From a checkpoint of a small image captioner: encoder moe top_k.
Rows from block 3 of the image encoder of a small image captioner, named by matrix and row number. Rows with one number within an expert belong to one neuron, the router's apart. Each number is 500 + 40 x the weight over its row's rms, rounded and kept within 0 to 999. All counts start at 0. Numbers have three digits each.
After each expert's rows are labels from the 100 images, of 14976, where the router gives the expert most weight on average: "lies over" is the class under the peak. Only what is clearly more common there than usual is listed. The data: made-up waving flags. In brackets: how many of the 100.
# router: router (encoder.blocks.3.mlp.router.weight, 16x256, trained with AdamW), inputs 128-255
# up: expert up (encoder.blocks.3.mlp.up, 16x128x256), inputs 128-255
# down: expert down (encoder.blocks.3.mlp.down, 16x256x128, transposed), outputs 128-255

# expert 10
router.10:446542496515508481484436477511526575554516499569448501542478554489495512458518540578547467548463454554446452520518529541515502564576461486518542474492470470509443447444482481423415435494538486481464576548490481519469485455468447457530542465522532491422563493554488436552482563480504505501478493474530528468540505477423497476487456514494547547468546549467511528510466463437464509443431
up.0:461561561469441521546489516539437522566438555471491501496465421406554478535536477449546483499459477475439389392525466541534501501485558563428502532449510498543485535484471544505459484452495520447453525503562449488535491518531519462425488476525553488491537559514512503510496501407557458480478537563579492533498455537526600525529514463525538471461515475549476527482440515554503499482522
down.0:518435486526404413592463546488526466504452559467533512544473489556514525492443544439469519543495501488506514450502525502432527488418518451570480526480543516531502570583457457542515556557538514451467459460476587540413483511512516514563448522526541482476500456528488467535476413517443469516573494555440474508464461510486470419464442476459540514520550466537474487483504393506558519483472
lies over: flag (100)

# expert 14
router.14:480464546536548512454526441537468553454580572534477463458459532534456476475514530477522457524491544562435486548436478547477595546431544503499447520508500552544481486493450542485516407492508468468446555533467512452529508512545496549518432492523562491532465520562511516530459423516473415471521450524430490534513489496500483512560493477446456569502529484580481556531448478534458550432527
up.0:450518477620487464537449461497439529482477474463519543571466496444519498505457478522550519486477536559503443507480520518566555477523528439435580485477481550535448548542430530500484433473474506537518441570474478550588525511498409470497490477474503481543520483509529506565555526459489477475535411573508409466515467494461460467558567455406446490478585495502425532491491448480418527541503
down.0:511428538471493464493473486548565545444508488533453421503473495486502539462465523437542593520424567439501434476531573542425525537533553471509506549461508465521531496416458539426564502475475513463550492489542474487463478513532504514441511461499505561467474522529480495543561564550406510518530422579452447452531557457449528487505470529559517487468502556525521441552518576465473520441482
lies over: backdrop (85)

# expert 5
router.5:513479511527528521566484526539496488524469511544522533478446527458467582565463523590530511526458514522501453487560446494453514506460426523478479506512508502559486471488535426537504484528502517469445480543464528440477550535456530448475578473415527524577505553520501535553481459550470562493539542568568559450538500495410485477490478485544562548454506550454467480515527446515535535548522
up.0:496523459467543478390449510553570528517468516523488486539567529532555442506448442539502546473517516507536548515458452456499510611458571521480555489501542522411505445505493513514491602519481513533545584537511441550462510528579504483474533509539456499508489429497523500489464537484566505490450500533498446526558501475532511443441477453526512480522479498510498521467417580541505512471475
down.0:511478546490490495522551486443544544450509502458536450499522505567471512583496444496470540471495523506553530508495491556498502455461418451538472500478469535578465591484500458456529463474477462497458477445491453527461471478436449536502440514526444510472481578507513554566453522490552498509467403474485484515463483521550440528425483550536506512416456399534484486462587519479450461534495
lies over: flag (95)

# expert 0
router.0:481528554518448500400491469465489498504540570498572500470481555560537420505509555507450476502558535525490497563460551506539518548536449561502493528471425472513477533432492446495452563509519480482532482396495526477486489490512498577481530475461566427431504454523462541521435452504508512546454533475468468549516492497542492498489483445520517429555524528517476517500474598452525484510411
up.0:511559559558478408495499513522555514584538580571495511566424454481462495517530542523481494533497522475524429491519478479455491457495507514486509480595547561451518499534433566447498508452578518478487449503563423506487503460489498515477495448518525525489455538456531477439545521509558498492509521519437472463435583549532431523549543506508509471589418512442521522395469471553538553486497
down.0:530470448483527543504544465476491547580452483446436467484529505536516466453515501462553501512476463533493462498564595516487500457455530521501430471468503471540508503466524422463564503584438485548558546513457475559576473606532419505474535504462491442437517466513497505495505531547472431495440510480500499518438489551498488595455457500479541445460443456484508473541516489505547481437523
lies over: backdrop (97)

# expert 11
router.11:490439536486557490480497498487568477465488478536604536562548455461516507546567519475476534522515524481473469484458556562497482536464572473506488513503491426488503512515463476548522545538453450551509411458547539514527503547565587573500462504522501491511551428485504522507538569517413526467479458469444490494491555551483476518518528492536499417546448370496475477441489505547422546480467
up.0:478495532549458536499502488480429380558520482524496503566544520522517501498556583446509520470576551469443515512551527439532478513520552428497524498468491483508510500589489417483497577491510509488475554527478512591481489454515499461436482479408530488563497541506522461472586508485532547537507468514514459457474484438596551500485571556541475523529504503490463476455552480506487583455473
down.0:481541403497506518489477511463551518501491475514509499520531463501519522496489506564429532436517526449519511522454476469449598504558484478514475493455523473504446515493477573474542430485503505513568464482481433474512515478508475556544514519508437491502506513553460561500493518565414454472549597474484550522552502554532461460527440426522500439513504528452537451480574548616538446491542
lies over: backdrop (100)

# expert 7
router.7:457528472539536459497431547451477506444455426428469538588544447422427562472537518468410547446520447468475559549424477516447477470532554564474530492483464481488508442529489498522540537461500509435500552463517552482465541472472456468473508497530498498494438497450500531490471455452442545497543519474464557489520525466546533556515451445472496552511443498460562457464554545496533457448510
up.0:557515526488487525441429518471484558526522485535458511523451510461476545544507496483541503491526516515450479584521479516489565460430481481478506445535486523559513455499442501521532470499480505453479517527493447501457567498481478446500530540500503467520474531517457545565520469498495428424451457566466556496479541535471500452497479433488465536484536550480562541556490527427489488507532
down.0:436522477480470526492519494510534500477481526548521536528523458504551485477471489474474516567478469477490421506498456533546555482494489516471422442530479473515506501528507509593512400499568532481469454486508551488536523397541522471456427542430453478458564547575450563529559462530518492451533556536466407475553442558444456512483489502523512521557516468569532469518463511527494483471513
lies over: flag (100)

# expert 15
router.15:549431515513523528434522540424478516527549468524502506572462533511524506550451474516522457477467520496499550571523547428485522456431510480451486577572508521524456449499498563584473497507456511548485484556509453507510525493532476477455460554464447568520484521471477515536564512554553442470531456564503483512492491521504442470529566506480473487567509506544505476548425514487552483546532
up.0:446517503468498460437507482560487433467517596533446489515554465556485519444534476495539537521491466452475595462494489546493449482514464460462528518524607454512467495440496456446520507526509576492564538540485472513522433503439501514458499534470453524511488484505475434494533519463608456458546422573459498543502525502533547488456516474527480512511448477525505519456530549426559507497512
down.0:548542457434496491572437487536533487547445463473475488522454465473507465494484538550428449454499531549471467505533516518456541489479490498574466564492452468488498547494504564473476498500520423485481438403461465591468504506478558520517512507499514434471525493483470560481456516446494548581452557562475543466508486509462519484503472516505539416476503500473429509431465493481473469528477
lies over: flag (100)

# expert 2
router.2:568497535533528445533550523479467487476433458544495558461532426507419525462459479503499544478465590435469542482503508478526460437491528504481495527556502490439528514546511575532571579477543581542534460531465497435535520521500489482447475471491488569532441463538491485459508437488523467550499570509451469451474448469539505566440510574464471481525524442550507438488568484529469494478573
up.0:512585494508517509474408554456568413469518486512504484454517485460490511478511537491516461457505441521562494457459517507567544499527422514571510474463499558532511482461448523520548549550466496542460485554515482453511535514443469487507547496484503544557486500516551517561553551572409458444490550536475458478468504482438485509508513477501464462496501503488524520489465526483534481422486
down.0:457517503485498571518502474516524508426521463464510449450521481488528427545489546550471496433530450492452462494560510543497448496473493519465417547481442447540567553539485456490539484537632468479548476520451541583501546466534511533493438480453528485518450498505510523533481447485542497518470488457509505461622465475542521463511484509439537417578478475524484454491416497457539436457532
lies over: flag (91)

# expert 9
router.9:463481490447477517519543439574559476492558545526495444464459506556568415500487493478553483503531519513528445435557465528489504556506476454540482555442539529528486521495537484494495454460459514552472452504484404537482457558519569450510430474513480502525591556539517469477491559528499508460499434545513496533465458579473515450548534569467460472424551526555447553525476462500508538543505
up.0:516469534558491523529528494460531529504538513444453490551517461470601530399492546488529508503530526515396623513452549454517495490496507561455493487447431484555512481481476517522421586478530486507490505485516501492485545504492496464569520501408547495509553514581494441529533514462487503488505571555522480462524469458547450447481432479497512481531443445515515541470517507449438445501464
down.0:432533426483479439478523496456492536533522555468525494482490514492443556514458408514555456503515431486517468510561441485559478552485495500447427454456503530440499556572480535451517534493510471519485469547495492512509469564563457465489551470549452508489510540503506488573539531546451557510491553531500461499486561462494463546507453535522495523547548522531494413497460517429564531496501
lies over: flag (100)

# expert 12
router.12:436515478503574539511476452560580433512473546464528454464563456518536469523546505506512453545579539475485482479523496510521474516505510517494466515509504530429531562562562490483516534496516482498516486466511491485481408544475546595557490469518527497487533432485520435478454538475430493540527515444552452566544538460522504539530500496480499485470478467469439519482517497547495517520497
up.0:503481514503505497513406500499489495530460460555455507488438518534434430482523506568528476546442569555519502495488541521472509470454430470491489473467579481597492426516522521561521501507473494479493503513504454482489512536537552505517510550561490545556517545456548482510484476532491501486508534486430454514504459481537516454527597460477540509460510562595516510467451419429458439424470
down.0:485488581479500562458476552474537534468470549437508443531449421432463463454495507539523522469486476530473457500449491523492489500424450486478439487513472601489520565520482509427530487486491520452580540569477484463480468490509528491468509526510507499471503504512507544433494545415556464417450493557518490506459500467532473509540504516467474514478581454522520545513515568484513564502480
lies over: flag (91)

# expert 13
router.13:509473596466465460450520518483440539524470531490525533471516548485490526535533549543410477517450468486532538509446585539430446498451555584604520456506465406551575563480463518494451555538523443468556535486532512492584555484555420496495476539469475589549467501449474547482494523468561492542512558463526482537495540536579531523469451476506511557556445440430487479466571495485485537437472
up.0:500529470438496542472529439539541535491483481517502438509536487513519468555524472491476549473505487446467524551520518570617511503538466487569520496516480452532471536449560435509544518469507457517477490498491543519428505469454561496498489545516525492547588513498448484514505473443593452478447475407466481489528519490466526482557552461484528544508464474488579461500474484478499481488394
down.0:495514485482494512563474543531470497522559542493481508517472507475491492543530515410550440430517493420461477481502496476465497524518445428523483529515569538529441562465532471464493491547497528480514492511458464499522433455540516522564526440473551485491448518509501473477537542513471510511428553524530502503497533515569471419458452448477480508521458589516427509471445546486533535483579
lies over: backdrop (100)

# expert 1
router.1:520539459501450552536455512520549538561519529475485521549539466546493530515538492418492471504540423543548460552499442455549481520479419528442452466522556454494536531552507416501482427463486458526576513507513537463468549509430505511450503559517551503450579486502481552500494583572515575515531492403487427540436530528479464544432436484493547456506423490461477505491532508430568474530419
up.0:487511529473565501542609512493474503430521483465449501493506493486543505519518470504454470552506449453473471480604452533497560497444518532425493551515505520522468479447437454537572453580483552620514494523479424453447467486525505475531466510502521538527437518412488536469546497561501512443494512570589549500449505526449445429521421470506472477498427481559517462511519583448549515478537
down.0:535516525496497461477528434485490520464535428534571508535560499503464604541440521465571548508469515457530525465455471503488477553519468516501432476442445548503546539571479475433512467453600498491495545515503522485496495505450549504492465452544543481472498524521473536557487502560487496495478504515508508557513454450496522575509488547469443552527481504499529556468404408568477520509466
lies over: flag (71)